{
  "encoder_avg_pool_shortcut": true,
  "decoder_weight_standardization": false,
  "decoder_attention": false,
  "optimizer": "muon",
  "muon_scale": "match_rms_adamw",
  "momentum": 0.95,
  "epochs": 8.0,
  "lr_schedule": "wsd_sqrt",
  "weight_decay": 0.02,
  "adamw_weight_decay_other_params": 0.01
}
Rows from block 2 of the encoder of a small segmentation model, named by matrix and row number. Rows with one number belong to one channel. Each number is 128 + 32 x the weight over its row's rms, rounded and kept within 0 to 255. All counts start at 0.
After each channel's rows are labels from the 100 images, of 14976, where the channel reaches its highest value: "peak on" is the class under the peak; "colour at peak" is the nearest of a few named colours to the mean colour under the peak. Only what is clearly more common there than usual is listed. The data: single toy objects rendered from many sides on busy backdrops. In brackets: how many of the 100.
# convs0: first 3x3 conv, stride 2 (encoder.blocks.2.convs.0.weight, 128x64x3x3, each kernel summed), inputs 0-63
# convs1: second 3x3 conv (encoder.blocks.2.convs.1.weight, 128x128x3x3, transposed, each kernel summed), outputs 0-42

convs0.103 [ 60 132  73  87 102 136 125 110 120  99 149 146 151 157  82 136  62 118 130 130 168  94 165 162 205 147  86 153 159 146 100 130 106  92 128 140 181  74 122  78  88 161 131 112 118 200 113 113 126 133 160 117 151  80 120 135  78 100 110 132 112 132 171 155]
convs1.103 [108 154 141 124 133 158  90 120 161 148 137 133 168  89 126  87 135 130 151  75 117 122 122 150 137 131 203  41 116 107 127  82 159 140 123 129 108 142 116  55 128 141 160]
peak on: dark part (58)
colour at peak: black (67)

convs0.9 [126  93 118 119  52 109 124 162 149 131  87 132 216  78 208 108 154 137 105 150 110 101 143  98 111 145 177 120  97  96 148 110 125 185 155 172  90 153 118 122 104 145  84 138 167 111 100  85 120 141 162 151 101 124 111  83 132 112 145 174 120 107 103  68]
convs1.9 [171 139  98 123 173 218 133  91 232 152  82  95 218 132 124 143 123 148 116 193 146 146 112 110 116 130 131 133 156  63 113 182 110  97 155 202 113 136 120 192 144 109  87]
peak on: part in the main colour (50)
colour at peak: brown (65)

convs0.82 [164 121  93 117  33 151 121 117  94 114 127 145 160 135 112 112 186  90 109  60 110 131 115 125 111 143  26  99 109 118 129 134  61 128 129 119 153 112 157 111 138 134 110 169 135 108 122 110 163  88 117 143 156  49 107  85  78 142 149 131  88 123 138 111]
convs1.82 [164 133 101  84 164 108 130 112 195 112 165 162 110 125 122 137 205 144  63 137 165 131 147 119  72 145 117  97 164 126 143 186 139 108 135 127 124 165 113 117  97 102 201]
peak on: part in the main colour (37)
colour at peak: brown (54)

convs0.59 [ 92 133  25 123 144 144 128 102 131 119 126  52 110 105  83 134 154  55 121 127 116 161 140 121 130 118 103 137 138 130 133 169 112 168 116 149  96 147 151  96 164 126 127 121 121 102 148 136 129  92 118 102 189  33 148 147 118 123 151 123  59 121 188 155]
convs1.59 [137  80 107 141 150 117 142 112 116 126 142 166 223 162 140 143 108 170 115 139 170 124 122 180 116 150 152  25 150  51 119 149 133  95 141  23 116 122 142 111 132 113 157]
peak on: dark part (45)
colour at peak: black (49)

convs0.63 [144 129 104 119 141 133 125 110 144 100 119 143 128 163 193 130  80 125  77 151 119  32 171 157 139 137 182  55 124 129 154 142 123 174 121 126  91  94 109 132  54 157  85 144  98 159 101  88 132 100 144 139 126 141  98  98 151 134  89 135 104 122  99  50]
convs1.63 [123 130 110 104 140 127 127  91 123 158 113 114  67  87 159 140 152  72 129 134 115 169 131 149  97 145 111  67 160 115  86 107 154  20 120 124 103 121 182 100  63  92 169]
peak on: part in the main colour (38); orange part (30)
colour at peak: brown (59)

convs0.69 [130 127 150 102  75 109 127  61 120 112 111 112 226 151 236 119 137 102 119 157 115 107 134 114 119 143 149 141  95 121 137 143 181 165 174 161  79 161 148 116 108 155  75 176 156  84 108 147 154 142 103 115 140 140 116 120 136 114 143 176 148  92  97 107]
convs1.69 [116  84 108 116 102 160 162 122 214 126 175 101 129 137 143 193 120  74 115 166 143 143 136 115  86 137 111 106 161 130 117 134  91 154 143 184 149 128 163 240 143 138 168]
peak on: part in the main colour (53)
colour at peak: brown (56)

convs0.120 [ 86 131 134 174 138 109 106  84  85 203 120 118 105  83  99  72  76 156 129 191 148 118 120 184 113 117 115 132 129  92 142 121 165 142 126 208  84  83 174 128 133 153 136  77 118 178 156 130  98 114  93  81 116 147 162  99 158 129 126  88 112 125 147 111]
convs1.120 [ 87  95 132  98 125 119 133 106 105 141 160 103 164  96 108 123 131 148 140 182 137  84 138  70 140 141  44 162 149  97 153 144 131 176 135 152 135 128  68  85 189 156 159]
peak on: part in the main colour (44)
colour at peak: brown (53)

convs0.1 [ 98 133  47 150 116  87 139 105 104 105 109  93  95  82 104  79 139 131 129 110 116 153 109 119 130  94 178 184 117 115 154 114 192  67  81 104  80 136 147 123  92 137 106  98  83  96 114  87 122 152  65  92  76  74 102 147 141 118 108 109  81 122 133 129]
convs1.1 [122 154 150 137 146 107 128  82 157 136 115 106 133 150 169 135 131 175 100 128 123 137 158 152 121  60 138 106 118  91 126 126 125 136 149 133  96 130  63 129 100  91 108]
peak on: part in the main colour (40); part in the second colour (25)
colour at peak: brown (72)

convs0.44 [119  88  82  93  69 130 145  81 134 124   8  90  96  90 113  99 135  91  96  53 117 106 136 105  87  92  68 107 136 125 125 106 144 133 180 102 152 111 125 147 141 159 123 115 104 146 142 144 151 153 133 154 115 113 106 157 161 133 173 167 134  88 155 134]
convs1.44 [146 167 144  50 130 182 126 234 161 114 176 100 118 150 127 165  48 191 163 135  89 117 144 102 140  86 159 151 111 117 142 159 119 171 146 169 114 106 139  93 138 140 140]
peak on: part in the main colour (63)
colour at peak: brown (83)